python train.py --vocab_size=28 --encoder_head_dim=64 --encoder_experts_per_token=1 --encoder_layers=12 --encoder_positions="rope" --text_encoder_causal=true --text_encoder_activation="gelu" --text_encoder_positions="rope" --residual_init="none" --optimizer="soap" --lr=0.0015 --eps=1e-08 --max_precond_dim=1024 --final_lr_fraction=0
Rows from expert 31 of block 9 of the image encoder, named by matrix and row number. Rows with one number belong to one neuron. Each number is 128 + 32 x the weight over its row's rms, rounded and kept within 0 to 255. All counts start at 0. Numbers have three digits each. After the name is the row's rms in percent of the matrix's.
# gate: expert gate (encoder.blocks.9.mlp.gate, 32x96x192), inputs 0-95
# up: expert up (encoder.blocks.9.mlp.up, 32x96x192), inputs 0-95
# down: expert down (encoder.blocks.9.mlp.down, 32x192x96, transposed), outputs 0-95
gate.49 042:149118158160089123117131129088111132116057088108182121122105140104053110167091119100085119100159096131114116089069195169105099103122129132145123053117107135163113161190146133062180130097157151198131112186125171108128100099165095103095065137088138096155129099090105092196138114102075102200
gate.50 071:117112078174119099179126093188115149125088088081136150148141182119119174138139134130182097116123100101126129172078089131161129095105137131199077107178151123139162123076069174099111161165079115088138123101102091145095096139075172071102073121158125118127100166128075152166138139107106169163
gate.51 060:162130166089144147119103154082096149207123187168132118112087117133151135112134098137063153184087165169110117092171182101107170134150201124093152185065083109121154150131115099158134090097157110192169144118152150143178140102179106160160137138117036136092143116160135063099150122088135132140
gate.52 052:101170175101133156119133136152093082199120204171166137134082100151141136136065119090153139176080133147100121118130171104144158137197124158070117185102109140135120143147132116190128069116117091164163174050123160112133125077113066153110103101108103189092152169141123121098133119198222163098
gate.53 041:135092120122178124128120186152091186139164114108095150054168135169071169075102087146119093112147136090105149139136164137148104141105170098144149177069130142118116111162151099093091085172110087197174146091142083152144125100119141118125162101192111102180092146112118085138167106179145174141
gate.54 127:107125143085098146171116144151150127159163186132135121115173178177145136159064110169052136137097196129087100091129090103092107120147133119110110159172127133139134138160073144168118030143162064122172138106198104071145154108120140121122098084156078149139180106110108137113121102145128111081
gate.55 072:120153167116169163102126056100072093119129134165157108156106067114162116173109080150118162140145133133142108126175121122137155178149151129120142161054116134117102157154160084176132092118082124159156171115152203186158179095137086127138100084098155139117145118151140095126109120135170097130
gate.56 300:127116109117089093072177075067170132101150146107162137180104135107155085141167154090133108077157092093149141086122171180129156099107141169093090103178150116166071115099163095099109110122151125094162108110121110092099140128127127137152060147118117111081073076127151139143119159117077119096
gate.57 058:158164155150147128167122210167070125140147136153117114129107081122183102072050126094153153165088131162107106118103095038066106205156152106122169195052112071100133149128112145157128128128093134124131167145113142174145142099135128148189147118063124151103157136102103116121130128182165134092
gate.58 062:096135109138094142103134195119133128048095106149160179135159129157111084159071138068137099122162132101066146159114185155028112136132108087139105181148139095155115156167108188064125177174147138123123120123090114163097063053119085114116135089124152105141093112078072122163131093127122200153
gate.59 115:107117140105119134106181046118133135125133163152143102175082091112101114144163137099150167086139095125145107141130150167166153095139120184110121086117116141134069130068166097106162127110168139073176138133127099125122157119155133168176054197120125139106130091161167140135049207142103145128
gate.60 058:092138180089120150167089126098129111124132163168146100083098142146118113176096115116142155129087166137093094099144159082089143190162152133114126190095106084096120188138106142168162105088112088110148168132134082163138113097155093157160099151128098159172162107131111155120093152136183150112
gate.61 047:096109128092107184161160087095114134148109124132140117151110127123112122167106107092135109140132166104128100084134161153063183097117143166142103114130100134115150172103129147114129108151122069117159134040113149080102173055144185143145100102154151122070174092180115116129167169151123156086
gate.62 111:102157148103102097164112157150143166169144174123129140056216153100119158111132138158076147138106175133131137133122129069092095125124134089126131133160150113141165146141043154166119067132138078106151113095137114073138133127110178139107146092199050133150131153120122131132156092141126108063
gate.63 051:125173171119157186130101184133070099079165140143166119085122101183149152162092134129122166168109179186084074091178097100122141190187163116130163170137094166109146148154091128164126088129102098145124186163155131121133133155135139099143174153134105171152165136064110148097178129128155127120
gate.64 041:142148171103151186156103169099123105146183158158105089091148122142111187138039060136095146173106133157124123123167158080095120145137136119129100181093108106073155130155151097144087085132105136151184136060173079147178102055175186147100160129170136170165131059158114093104115172089204190086
gate.65 070:096149183099157108095127109168103101114171149154076089175076097109122146157156130141098161181121145151166083112154126093128141124151154181138133127105124152078083150094130056159161101088134083111138164109135129132154182135186128155185115158104152143160105086162161134117095142174154120135
gate.66 043:142158151104190154155106188152090107174168115162072105102091154172099090138126104145166167177071134136099080084162126134129159164159154126075141181131095165152112183135157161165156147102122112116074146167094081091140173100133146160176172117100207157140202165085071121110170144119147140155
gate.67 062:076147140101154112081093089100119069139120155200111098162066055096130096150142140111113165133142128122151106120160183128085175178161125137079141116093113113122113143096151069144171113083125130124128183131127169174146116121168099164129123160106072114138078066116179079089104185114141151101
gate.68 039:154147112108213145086113115196117122117184128107097122132143168113033180131155096109149116096089123156131080177127177103161073143139098096158156141100123175079156168119119100126175151135097152109090147127127118142126102134173106115116102098100099162173126134033118124106088155182143203183
gate.69 044:079142162095143171175116165144079156162107133137067101078172165162110178152145123109134185129102180141090106173106148111037127124138153124140136153097102080100160155128099188201175138124157102115118119155138117109143137132118122147067128159140152132184144113144113175132108176098143179148
up.49 041:162140128152144117147131142186208081093165106108141172113148151108103120120119191152131116086141114095117162123135072149224139086100107138131095147138122079140155139104086153188076138168093140042117091175133060161110125170077143088130140142204172131100140119103066167104185115169122164090
up.50 059:140130078194091142190143123175130178106098118038189157143151174124104147123124153106146117097122146111104150135091080130150129106092155113173082146171151095127138121111076145131111167173101121098145097122155133144079069130088192083127074152186164118113096144111107176152127119110089190142
up.51 060:156107088213110065122143157141149172141112091101134181090147138099100102156145123120147093079161137107146166142094112146112087071058086064133101089159156142150100071149102159057110181141148154099105111174106149135098077168097163131125160144145141080129109091144085127142147158120100169150
up.52 043:149110093136104104131139127093199169100150104138128154130122159116132101150120111174149144095125140084090141116141081125185111117076118130136101062202171221108087085120062076137108162140123099116114113103113075072135158164129171081124132140166126099188125070137121124139153126093086119140
up.53 038:138124143088197155135050101126114098171082150099091133152099109111124153138139114162115142127139164116130106109122204079090164106126154135067134161107096106101185168124126151137155099123071089160218146070182183155121157164150093157177151085104167152109173139129163133131097107125139137039
up.54 109:131154120146170095081136107097142109110108120142100127151074059056133175086197122103177132132149065123183141164159171130164149156116146133154160080086122141149116121106184074117141214103109163128088141145095138178122125138143131136123162176081152113118082116158147105121135192095131147182
up.55 067:122130163102149127076190145095176092126154153149159145157115134152103098168131131082132151162119093127139100051157134170100151124151164146102107110154116145158043148143117096124113077108169151127157136090131108081157154124150096152177101180103082114075100077110166127112130156135122120096
up.56 325:130119107113096095079186085073168124092156154116164141176102127108156077132148150098127097082159086091144137087124159182134152103099140176104083105170154118163073110098159084103099119124150116095169109115117116109100145129127140140155062149116126106077073076115163130143110158118074125097
up.57 061:086153160094176137135178182139088071150184149129092113095126116184115132145072130157084138118099176128081054101143093083140127131151152108131129137105106129114147145198126130152139075126078102195119176132133167172114173093160107123158139122158099172125139104106169077083131070155158111153
up.58 060:131139127118075102127124049124207159185149151130102149117108122108142171155205136154125129154128117111149130102125114156112200095127135172094117131137129141145102133054145065169146093105157114107126135078163125067160173163145202137160126148167132109148159078213186110104109147035104115101
up.59 095:164131128135070104046218133081184076066138162140167141138058094126140071162140145130080106107154077098129118086096124179144137113120102160075065078161152127175085107107104092077130113119179140074144101169154089113121153168132143143161077176120140100090099076117154159127110150117104134137
up.60 048:114093166126146107146120081074149162160110140134113135199089139102135124176181123161117180170112142134155126151175185098149214118113156178095107158109128115101115138118144083145185114104191125107143154158138068146127107132130118158127180172133114108105143093188142139133076182148139082143
up.61 042:109163123109088157094116142112148076134124131160139125092101123198166155169114203154117082174144162155153099122113119180130106142115139126107109217161150091154119137153103185127111110113160169188106094196095080134138084155167046074085118167124157103159125153174129159122185170107130064154
up.62 116:116106117089098098153125148156174168145139167114134169093195158112107109132094144163054104097153172104109144110113108140102118105100095095104130102167191085171123110170092154137092061147146106119169085111149123091103151134100192098107114104209050122154126120102167130141148074161101080059
up.63 054:117144121177179108125147118109140185119178110153058168136118106100183109074126067130081138115153097112110122189140138173067109170130082082071134150130149062192148141114142096097139137124146118147085129117177156141131133106129118111101116112078099117137064099124156057135147131130155080169
up.64 037:216106132165151135081099124123158091080129152133145122127135083155191111158102153093142148080148106100122122087124141096153141118076131201118137077168131093126081105085098061124162124144075126041127123154120118108131145154155114145102165194133116141119138121160144127146150140124143127176
up.65 060:077121162057196139089152102122136116159173185172145153111122131099150136128100111115055150173116176153095115100214111147135164171161129126151141167081116163158161135132122092166138117103102094174135139091181128181169210090131139162169112132139092142114132134094141069103129131146168074111
up.66 041:163102131067120195144104154150175097075147149162148126126116130135153158079103118126061118177110157117066115115115071117040125142110168138090153181130123126126105177115092122096072122111110060130136103079159142130144115118104104149156082077189137115076139146144102143133185110186139174056
up.67 044:109156189117143090125230126079139117083169128161092123072114120119195149099186130070160134085132057121132121125161078096132183115134109134157061122125121043156118158191123079084101131123169163097129096090132105142110168092098176103174131117067131132144084118098132125151112170101113109166
up.68 040:146104100140186145121149088102089096214107132098093095113155150179037149136052117148185173099121127147112081117069172170122135123138135175133136175112104162072141123153132097152138149095145082160172109063166162099144200121136118148111143107156086142177118162134132112105076115163140108133
up.69 036:124138166147186143144096137147132131154160122185142127140123101159181120143087100093021138112143101130117101160204116112102134160132186139106169073110112097149141156113143129114111112096160072135046193165136183129130147122150071120068190088156101137130145146160111100127157062182135162094
down.49 068:147088147125122123163081148125135119167091096142075148086124119172124164091125099088089114166103121142097145101134129099085104186099131099127125155138123104102151093137112169185119134120099115131089105134112162102150096092085062137134178066132099091160114198083151118123115084074110068162
down.50 079:140172159127126118155070099097145069104117142128118121100111149103144127145155090129158167163102133087122162110153125081134116123117127093150158116128041145157114074140075114138107134168109115122163115143107142083132138092148113192066092174156074060086100126136177105079102088072151096138
down.51 084:090067162091142115137064117143127148133134178161155115101128129115133096088064087105117155089083146085161142172101161132102178128108104120101153093149130113150108098130137100147152058083193178127131139180134092137073106169142158077101141138171127110158157061103102168111075154194131152119
down.52 066:136072114162144152196103120105136169162132151077136101159144155086129121111110122115133107188080143156107129152166105113134131123104112131135136084162121076140137100062179121133077171162164071121104161110106162087181121119124111177144146073154120089135080202146106092068149077126110141080
down.53 061:160091151128142117195120176149118194133134093129135118134126123117131213121129076041108084141135116155140138162107162103143106121114218172192098136132144103149168139107171153122096109129102084159148113113147122157168172121197145102143138137096155130153122167113141109095152187152152144148
down.54 096:079117128142082153180115112155116147150106089134115143154156131153141116102104089068123151141086129140092133140119168120101149193090132071161106112096055115119099148168137154132084161155154094181073101148072155141199118099117073151077126057190131152139104180157118093082160118110109098171
down.55 099:075073141154090157125124148112172139127096068093115081149092101085078161150177142125169149135076135213146132131142091149171149125155221140146116143062130095143093169100182129136109166164105120124065107123106112107185138099138088150097135112092169114100118178149120092130158127086119147121
down.56 234:167185129127134136129205113157155086108157162199136146126110109141111072161217149133142130119171078111139092113123105147115141106167093183127065122136177144103119154152120128088170095097128191065162147179120141112081160150172162158164096148090141143073121105124124187147087176113132118128
down.57 086:167128148134127145106166143137120126120132078105114104162099127179076196137107155162099086155120136116119093104124070113190129106136157144171123155124127169112100149158170163162084110158039098128138145100101127162144143111123104125157128116093157177125127172113152131175188134111173122112
down.58 100:138084088126170161071116148108122174098135121156189139122081184150165126116105121125156132065131162073155135154149175165138175137167142104100124115155190100126132177149127093147141163090173187167143145108165117157092076140176150050125105066179145148122159071106107148160146107179161148167
down.59 108:067124091195139067125071096162129104153106135146129155095142153121167109164132132158113163110094162137090184183162195124125159156086093104120172098176172065186172165068139094138121100128160112137090104153135116114064095124151115142076067095129121086134125133155152118094127153178128125072
down.60 067:115139131133144112083084152098135123134160093139138092165093100103132118124129076072093095151144134127118154116155126163141113141184114101088153107105090136113157073112090120235153134100057140153097116141111167115122118111100107111072211055136101197151083138147188105152095141170104159199
down.61 071:170125109087068141127108103151143091059158121124122109160107097105124111199163150154166117151092102143119063102128127124108083134178214116148172132117116196123137187140210186163099092125052121173117110127137121116148150160141156174119078121152165129113105154141145188153110105112108197077
down.62 141:097136161093159145138111164123080139169123165129141101135132170137180140051091148105127143066115083099158148116133145072150073166074101120066108119142077146127161116130110097147134099131170090094152198138192142147092145172093167080174112139129090131150193090109136121100110103172137123120
down.63 062:117127086145084123087130183129144104107116070126138116133108146038160107128135138119112119142119099131093183171165148100144185102147168095126100123052180162110142153144185067139201117111149122083017147161150096147135167090159118182068160142123092148082130061198153123098153164086089144125
down.64 059:095112118161142130137134079126120118139098111156176172027138108129179125127105125155150142155135137129118122113110123145125078128166097104082065172157133081163158179106094172080115097160099096124189153135152128081110163133082138094156125158151140114106139137147131129171169104129133131055
down.65 081:157135139131086116137108190185096150145112088109144066110127130089109080100098136089193116127100135170075072091095120130119204105143124131149080119103108083112090159174186138100126143133161082098114155169117140125155114106150119153123103109139088163132156133105096092130146169122100109125
down.66 070:111147173134131138143115171128141169133092073133106112148165090152120164117149109130084131184095115157114160114199075078166145176140163199157113134138133116115056105121097120091108152133115135077179132187110162111161111087162128112144129150186091059122090161158158072088104129147160123120
down.67 063:135134136142151129154088133150096079129103106131163171096141105193092218164163116070152156109104094119126098115190192140150128097137103160117077137112050169126140107120154104133059135129171083092149166108118167113088107128196141132160198109136160147109159211112126159089091068108139161105
down.68 072:129108132081164120131106048111171100179160166142215150109133157132108106145138149114143159135114120112100138098110188156094083121128089117115115106183108105147137099127137091104133065090159144162140137110137150151081115096143087074152112117199186127161171130119111182161130157095157178105
down.69 058:176188099177056122123122112114125150070147088150171116121107158121142151174134106128128148135124098044146104084129127131102122116117148173142149150110117157129156153173138102112070125178117126159101162130152148132188113146171096141145150179074064141127128103137152111110116135185088182125